config.toml
encoder_arch = "swin"
model = "image captioner"
dataset = "rendered made-up planets"
train_examples = 195000
image_size = 32
crop_scale_min = 0.8
horizontal_flip = true
translate = 0.06
rotation_deg = 10
tokenizer = "word"
vocab_size = 28
encoder_norm = "layernorm"
encoder_norm_position = "post"
encoder_activation = "swiglu"
encoder_mlp_ratio = 2.67
encoder_head_dim = 48
encoder_fused_qkv = false
encoder_bias = "all"
encoder_qk_norm = false
encoder_parallel_block = false
encoder_dropout = 0.05
encoder_inner_norm = false
encoder_drop_path = 0.15
encoder_patch_size = [2, 2]
encoder_depths = [3, 6, 3]
encoder_widths = [48, 96, 192]
fusion = "cross_attention"
label_smoothing = 0.1
decoder_width = 128
decoder_layers = 6
decoder_norm = "rmsnorm"
decoder_norm_position = "res_post"
decoder_activation = "swiglu"
decoder_mlp_ratio = 4
decoder_head_dim = 64
decoder_fused_qkv = false
decoder_bias = "none"
decoder_qk_norm = false
decoder_layer_scale_init = 0.1
decoder_parallel_block = false
decoder_inner_norm = false
decoder_positions = "learned"
decoder_cross_attention_every = 2
decoder_tie_embeddings = false
init = "orthogonal"
residual_init = "zero_last"
optimizer = "soap"
beta2 = 0.95
lr = 0.0041
beta1 = 0.95
shampoo_beta = 0.95
eps = 1e-08
precondition_frequency = 20
max_precond_dim = 1024
one_sided = true
adamw_lr_other_params = 0.0022
grad_clip = 0.5
ema_decay = 0.999
steps = 13500
batch_size = 256
epochs = 17.7
lr_schedule = "cosine"
final_lr_fraction = 0
warmup_steps = 270
weight_decay = 0.1
adamw_weight_decay_other_params = 0.05
Rows from block 3 of the image encoder of a small image captioner, named by matrix and row number. Rows with one number belong to one neuron. Each number is 500 + 40 x the weight over its row's rms, rounded and kept within 0 to 999. All counts start at 0. Numbers have three digits each. After the name is the row's rms in percent of the matrix's.
Before each neuron's rows are labels from the 100 images, of 14848, where the neuron reaches its largest size: "lies over" is the class under the peak. Only what is clearly more common there than usual is listed. The data: rendered made-up planets. In brackets: how many of the 100, against the usual share in percent.
# gate: MLP gate (encoder.blocks.3.mlp.gate.weight, 256x96), inputs 0-95
# fc1: MLP up (encoder.blocks.3.mlp.fc1.weight, 256x96), inputs 0-95
# fc2: MLP down (encoder.blocks.3.mlp.fc2.weight, 96x256, transposed), outputs 0-95

lies over: planet (90 vs 23.8)
gate.170 105:549516475513510497511520518472481505451548447543477515484528473490563435463451546445453562466516498418501527444456516466421482504450599486556452497489513513491496533493433474538532501573495537472470554488501469508586496526471503495610448580484532460413469464530517490480484568522532481499
fc1.170 096:502464461544530547515519503548538470433521473528473553526418553437540565525453526521478554474485440489419535475464572482455489532428542492522466458525521487517491501420491464511445470586471486471561458474510491512513529529545502488527533521426513513398459466503502414543453537508523509459
fc2.170 097:551561550567580473492428507448480464522521553488610452568428547466488470528477463522425510527455467545488514490489476458435482508521538549530501463458541467527486514489449524588545471500536520533518508495534530513489515578536517458545437460453514490492454480494440491518491467555555536454

lies over: planet (63 vs 23.8)
gate.6 093:480496590490561483493556496473484455476460585509647455407522479505496476563475533490439512472463492478544492435496482526505472432491524546436422485481488514455509449490492514508592495531492501492535571475504498493520519488538467568485436524494525458569504503455520484519549466472445510509
fc1.6 099:480480469457514536480505448511476526467514522546509437524574518447449526489465539449484552532559551545452451437512456517477504434532443545462540543461494470513607435466520535472531494483476517548552485489487482517486481497493537514454428479481516501513534471525467540608566520463436494604
fc2.6 109:491545540550516552446480521489479414538520486514457544511535484510536468505440385539517546484518430457483496474436444492412488558523552514496477432529524511460556469489540518491529501522537472498514459428459508462543480532557502394565518508499513505543453460556517522544460501504558555537

lies over: planet (100 vs 23.8)
gate.253 105:467526489482548489506457484493493429565467574495504493498586482494484459512521512567580477536517511554507467561494441512509458540485442525407559491455553527503490485430505558487567507425533435511494492496515521465483473446483475458441520475567498528568461471576510497489508403504564470504
fc1.253 100:540500421543470482512533461536543525431564428532454512493379560491513492449497530495435482436529497456474465497500541487466515512462555483544436545560470502498509536507499421503435493623460572484474505510512471497463480542492547540533493513456500527479528515545489471451471570503486521453
fc2.253 085:503532551446416478479474436495534563451496409507537470521471491501461531467545494486544408470505583491486464552540473546548516435555522497461512494500414492510444480467534504442520480548519491468446507554425505480514470452486452535524508520536507533543467571560523418490503550474438507521

lies over: ring (88 vs 3)
gate.51 094:488543512476488523516523521410459560454517439562548471456503564446500524540468579478469504500486418447450530485492491512501443550390535556490473541525497461492470497564453508473475504518452587467449543484486477563437485466479557512567542538532479537503508492543506503456554494511464513566
fc1.51 081:504483564491423544491448492417485502400548464501470466515523551464478477482485557472503526519481399477469545478521449468489429520507531527538487593484474487479450546492486553470522502525465507473458531459472468494467419472490562521587550549468517545516537479597524473470450480501517505555
fc2.51 097:535499437458487485504542475531510450486481454514395610540458526454492488479509420513504518510531486475518570561517559465555515552472464511463469468500523509547543490552450493508424438507489504510550491465531467512533549528432499442401475538442457437464530496480575544508528469495514474468

lies over: ring (96 vs 3)
gate.187 099:533518459487500600511500456499498395549538534508556513477505523510465490545552460588528513494512591573487498561537551544465569540526523473522504503501533529502474487443516495484537489402410453465502461472446468507461469510549491510515461433491510510498550427473545458535537483491441494538
fc1.187 096:459473477495560482492446548498452474530418593467482571478460438519462446512509481536549476517521559544568546586520475484570515508533445555402515458473528503513520552518496523463562487453515439480455537507475542491523479468506476447409452545505478467516497461474487521490558444515462488496
fc2.187 092:514525499487459544509513484427490376432475467563545531483520531514511510506486518507560475437474540524458446607526499464519514505536506436404459457535473534522465479482485449453522576543506513460491535537472511492563492433544457442444506484511511491543539540535553520443464491456500480563

lies over: planet (75 vs 23.8); ring (25 vs 3)
gate.241 107:413515496457544531473445484535495418534480573485516486513584444466533544548523438526546519535476549557501487546488523499523520546522429553416558459455564519500503478499544574496516522452521477485502452485512555470489551431550478470444496485517513500547501467442500527529506394457480474529
fc1.241 120:500537490504572549465458465469478517532455578487537483506559443543467482488527498549508460526514559547540475540486449534526517545505406557445561492490555489475542494471505541504597518402479403513458452482500499529451422455507491493421493461504464523546511465471439507532523451510496476528
fc2.241 087:456516499499581479464500490478463452463511559515522524511498505462541462564461487509521632510497503548468542488474535477463511587427395530501491506481530521504490465500471473574566486481504494554532509427556550525523491527555551456452422474529491443442526498476469555520484475513557441528

lies over: ring (50 vs 3)
gate.142 072:529537447483467543504467483495526504479520498507511545546479460546510395542504463494529441431501542540485511552480544432503563461547500549458505462496545489483488582548613453583455481578493543459447473481495475472496505517488480521490546527500471518406480529485519572415496523492452506462
fc1.142 082:533472479513465398529551454541487508490509463577481545470495535505518558465552509462447475510539500521514538499506531521449469442480485510446492558507456510537466497527523446537432561563441593520509516536511486485520458475474497505514508471501461524424521571447383527421521449511524422501
fc2.142 090:479551442419447544555495459509518604471494474526558543418507496473502448489506475456524464535545563507504499499549461532521530443486582495492521491508464471517444493519382466488478487561460497442513471476568503508574476473502535563449471513535495460510520524412508543465550467472464493511

lies over: moon (34 vs 0.3)
gate.156 091:559507497474551558539490467521417424494516525497565431521499525536433462482547512484487488499495517541491513514505485495556505438497579481517477561468473532558587452460408499465460496567495583513494503502487466520523449458451471587488413493504485431565485480474500559485565502519503504480
fc1.156 089:468499471415548581504519503551412486528495492498468373485500539485481511523471523485460552528480546524493479470502486523441516523478498559440459493521489460536645450514462564542502481526503508549518533504434542464481468489541495504451442498511519506505538506498511482609547532531494472554
fc2.156 104:507543508503603475451534497530488450488513545504395547502488442449535467513474412499435489517474434457438555471485515463427521576444510548476489424537582477444521513493531545506528536507514494500517490490465499478531500587565486442546527551519505489512507428541488462549491527487524528474

lies over: ring (38 vs 3)
gate.79 082:511486481618450504518520483580528519442535489522396527522419510469475575495507428453514476509527506498458494545471554491488551519531462457537491519561466456486555555488544520503444516508490522485553470544453501506477521561507454550520590472437492538487532483583464478494410465503500494504
fc1.79 083:420516510543486480505525450531556442489500536548487487435522537498477549444514488507488425528442511584488492519516488493466504490515371526498555521506524554482560483518539473502468530532487430514501482527435506511475461513528408477444539434468462565495554528550403489526526467505513460569
fc2.79 094:490513438500521458594517447505564463463435538514491543529481444512496527477504537516544458529536503483484498441545511470561557449489491569494446533422445508502557547551475434485444533546483529484501565520610491500482523472435461560427476530499451489471473504498506485444536498502468444435

lies over: planet (54 vs 23.8); ring (46 vs 3)
gate.20 099:475514540541405470520470507472528523484528513537575629515488492562507467533519437510551518527547452435535484493567480488604494361501467516507524492557464480483471516525507478471432479509497461463453482466496557546550496522499493544514520456502521449454514531465442505496544463499539513479
fc1.20 102:505461444463500538444490491569459518489553525457372466567535534476498538497475511458522401445445521497489481498462529472445523634495506446501531511453527493503536508493495504502591527477514493519549505559549486484453470460529504479504498508495456551576476452547562488470444511483525470478
fc2.20 095:573519552555487502390506515524548469456521501499485515525513515433506542544500493546514519471500499563520453536498545498382551586508536490483537434562522456455519517521502525515538482464513475479544464483475548471529519523562517419514556473457536457567475496498504475507426540499611491506

lies over: ring (47 vs 3)
gate.56 104:518552421442491529489549513496458531479493479471453396574530480521541515464512490481554526545431543532493497487504502514512404497460522449581503521491456515565604493481495504500406496514569519534535503492484521507504508507513485436495472504582493510524505527504397547490491477534415460542
fc1.56 100:473542440479546548473483554549459484567466538482453547511527418516489561473490479581480500525472553509551450527438523532509508574510435514442493457548555497481552526488536513490489491425554463500528485544495524569514539474502470455451438434533455492520493444523538468571482456534547572472
fc2.56 086:440488502435506484494415527513462488518541487532582533539553497537533384558512458537547483572473461473545501499518428522547444445567544548484464544464476498514491467492500442490492503580584554484478503456520499476494455496496474405523448498502492529469496515445514534489575497549504506459

lies over: planet (98 vs 23.8)
gate.196 097:542504512489465410475535498472552487537518537445442497530535511481442436493562426518528483504525509592539486558477417548553453513547444491523500549449551519494522488503571581526504503540457463479440513534454511496463461464488528506454550507528511518554525517542514486431433409537521470519
fc1.196 081:517572435488516480560457411503487516441519495562441475480462499500485515486455537565464505444534473491510483542535533476441530507424407537497521545522457498582537557430474488497515439625478550551526535467542524479538505545468474520504461503507512448488475519581516545477524515489487473509
fc2.196 071:477500538514408528515481491502459591500467515519451509544500564511520539511538503465485474469467552573495488568535593599484477504534450481473524498518415519512460544442462502437482515447512518410448481560463477503455461489524480500466439516487451510473511557489542452449569525441462477510

lies over: planet (88 vs 23.8)
gate.49 101:505529525574471460491461540472532525455543464521500541465462518448479481503465481427473563463542434465479546506479541493548558464491524478527509457580480502453437538511505456481429483522508501470564493538490558499550528591482508495499556515456518456438524580568514522437417555485542556459
fc1.49 093:533489531576497432550477513471562589447534469540522487462437595430493499480478539446526506499538437472491469530460487458541455476543569463520494492567467477494449564518438431456419462538497459494474492548501526506486541574487481488514548480462504467467451538534497502441516548541530516475
fc2.49 085:499509507542529510545433539413489476523487540549510470496514485528504467555436567413506537414520461481438475521428532458480497518493489473424531489466541516486494457467456545506629534432466584523505518500513573557506488508470540529488430462534471467487513554475463513486460451498502489536

lies over: ring (45 vs 3)
gate.102 095:491492485524442484524485458543533524461531459534479590517443479504476596550486463526484520502470505508471470476549517481521606465487377540490508502532507489515456546565541506503438556496458489522514444503493530515548542611528478528445539503447474532444522548458459495565548481499464488556
fc1.102 088:530524513487526572468478492495407487452497511496490421506571490473553422528544496506492479473506487472503551495507487525527417505454573437521498483495473510485523483472444516461549464524574499507498504525488459521547492396441521551554457499591552454563459457536563479452438512536535447461
fc2.102 096:541493517509494482442543507497490544484545540516469455546562496509485488550524450520468466442482484500505487460449484515363488591511508473542538482538531462515522535480528508542537497471552464549510443440469507492513442541575534436539629446498482491525473480510482429501465563528531556532

lies over: planet (83 vs 23.8)
gate.60 116:547512458473551609532489537538476442463500417520500471498466536465534460484470498516448526498489517479499519520463574481422553543505605471497409466528533518523517541485424456492499466501521534471547566475508467500505527547492486530580476493456484519449460403492523463536451533507539549458
fc1.60 102:528523417505516580526502452553486507476577472481494434505471501478551504517490530561420523476501539481472521517462565525424563518466593515549391511547515510551487560489483486507479455597477555470513522477463450495503514560503527543582450500439503494455479451474508466517471486505502479469
fc2.60 091:544540555552549484468515568540597497547524524564517506542470508469513488503497467483445546506467438468490488437438486473424534437532505510550486477478529504509614532511435483545521482487528456493494469481561530533436574556523472480509508490454525441489477530501418484590489454522486521453

lies over: ring (50 vs 3)
gate.72 088:487490510513482482543517439572527534395534448539462507485422566454449560520480470517496488532467424527471474491550558468458608432510483519467494505541488458504540473499502438502465488497458540493560499529484547496530462542472425560433484533463479553492506503453495489552560512486416473525
fc1.72 089:442482500566437463485510549551565534506530478523402502485488515493472580502522565504502438512490453470499447492501538467415556476442452527484576515543434484547490492542594470513449535481520493502534429466459536442459500517534470470507550529458528559453548578513462519496535505476471475497
fc2.72 181:470458440484523511564499499480499462425431448535539508515423459468521535517504602461489515491513505441486465499531558479486494485456509521564425551474461451477519563523474495481442472533468567471492498533520532478479555458505493601492415462463495496460459573462558529543539497501424468484

lies over: planet (100 vs 23.8)
gate.193 109:505460525410548476525480473465503497561498581533502347507544479522430494516504564516497450527508505570478438510520454540466455541541469503461557545453569533518520437477510566474521489495495501549480545516518511481412507475514489496473449473497502558595524472542477485506511485521448500456
fc1.193 100:518535557435521511494501501457518447553483481539587442457599524531459463498504522471537516561509504522519529546532403499533487464577439506417541513485534589490539432519523511481524512475534448499521477478546516435440439509532446482392521479511537515526526498514434508491537483481484492511
fc2.193 107:501514547562515578517537510497534484486486556511552414528591539480456532450500547484505560435452460551483481485465500493428468523436580480504592505563542477482514514478478513547517535529527520541522510443537456540471519510503495491497488469460469466527535451596417538488419522512518476541

lies over: ring (74 vs 3)
gate.220 095:541457540552513503524492504537586409454422527475452533483493524555499537515525432526486515491492549534511567508526516516441537504533444539445483494465552484481466493523457546483566470437456503474463488484553523509497521440519442458519559556436538482528580458470525497512555442441413463491
fc1.220 100:569494510578535451533555537503517448418504540515500450475480515552465528528510483557452450505512574541479547583467507568435518504483477510466463500478584477497414521495528447491521506511462497470471469556526473516480457411520385513465518527470504547533532492503464499460516473461476438445
fc2.220 112:510580548499548525515508448512539509478546501507502411444488495422541530493474524511494571493501487494503488541572547521401503517555499485557485475498555539539422483494426501488550562442443555444532575513517478524450491489463489497449476543551434493456522506468504543452508420502443541515

lies over: planet (100 vs 23.8)
gate.146 100:459442516505490514482469491464443469560511581455535503517557520503474472531529499487580478513487505582518487595498458516574438506540469482394554476500520525498480483499603542527555563486483464492423542519466496484459447482526507462422540462552486487554537508525534486436462445524510496497
fc1.146 100:523475392566539481554504496520551473395494438497404533555388514492505547507486478486464444494495510507488497513490563490390566536471485538511460468524511465519442538471527465522485488567509525487536459498543507477529475498490497462538529506470512550418490495585466460535467527483511483489
fc2.146 083:470483524455443490514526554539481525510459475512449534526475486521510550517494496493497470494514474494441526442507552518685543478570400550484509502500476501531532522472474497446462467485532482509470495563394509480525534499504429481525531534456483552471500550532501427530528530476447501443

lies over: ring (54 vs 3)
gate.70 100:504526526548498514435523560456523481519439479561554483501582476605487474499537438459515445474456491463529473540466520565590531506542520445483492456568531536501477506491461474477521503485547426540472481540441492487436533437494458464534487533462526461549498487526548447462454539509527540417
fc1.70 101:481500429502405481466533494550517515541538477465376510581499520555466462454478483539538417535524540509501462524549528461503546489463425531513556501484515474549544527547557515548470532485494490503540466495506553469500448516559557510422571448491458512472537544521428557517505482518465489499
fc2.70 113:487480573530447496449505471533514485516559495484495461537521482513495457506461355504494476467534494438527495493476433527497504590503515439512568530532490478508506446473589543540600527518530457566537478447498485517544443504486525467533550479523499496586525444451477460530484579500527496512

lies over: moon (26 vs 0.3)
gate.0 080:566555460456528476460462507456467507499498437493503564518472470449518515507503495433518477509528462498478458405486433426522445500459544524589453510438561502493537498537532535509465544459472444478416504448472465493509512519489534481569584512508413470549481557497511569499548502538532540471
fc1.0 095:487520504438561510441393501448456452544451526478472487488506468460495475503486513470560573487533526525492529442508439470489466528494486571451551474457543526417550450484511581493546547461455497492466536534572531474472524485506541543462479491579470513581488485507573559492530531465447525479
fc2.0 094:495445445465613435529504530465472464523424547514554565467495470500515428480504502504490555534498472454527573490504470452573432432501538582519484549442513520574586533489484519503464522541488499471479499467575522484522549497445516567513418544478517479481532490497494502524551522508529499478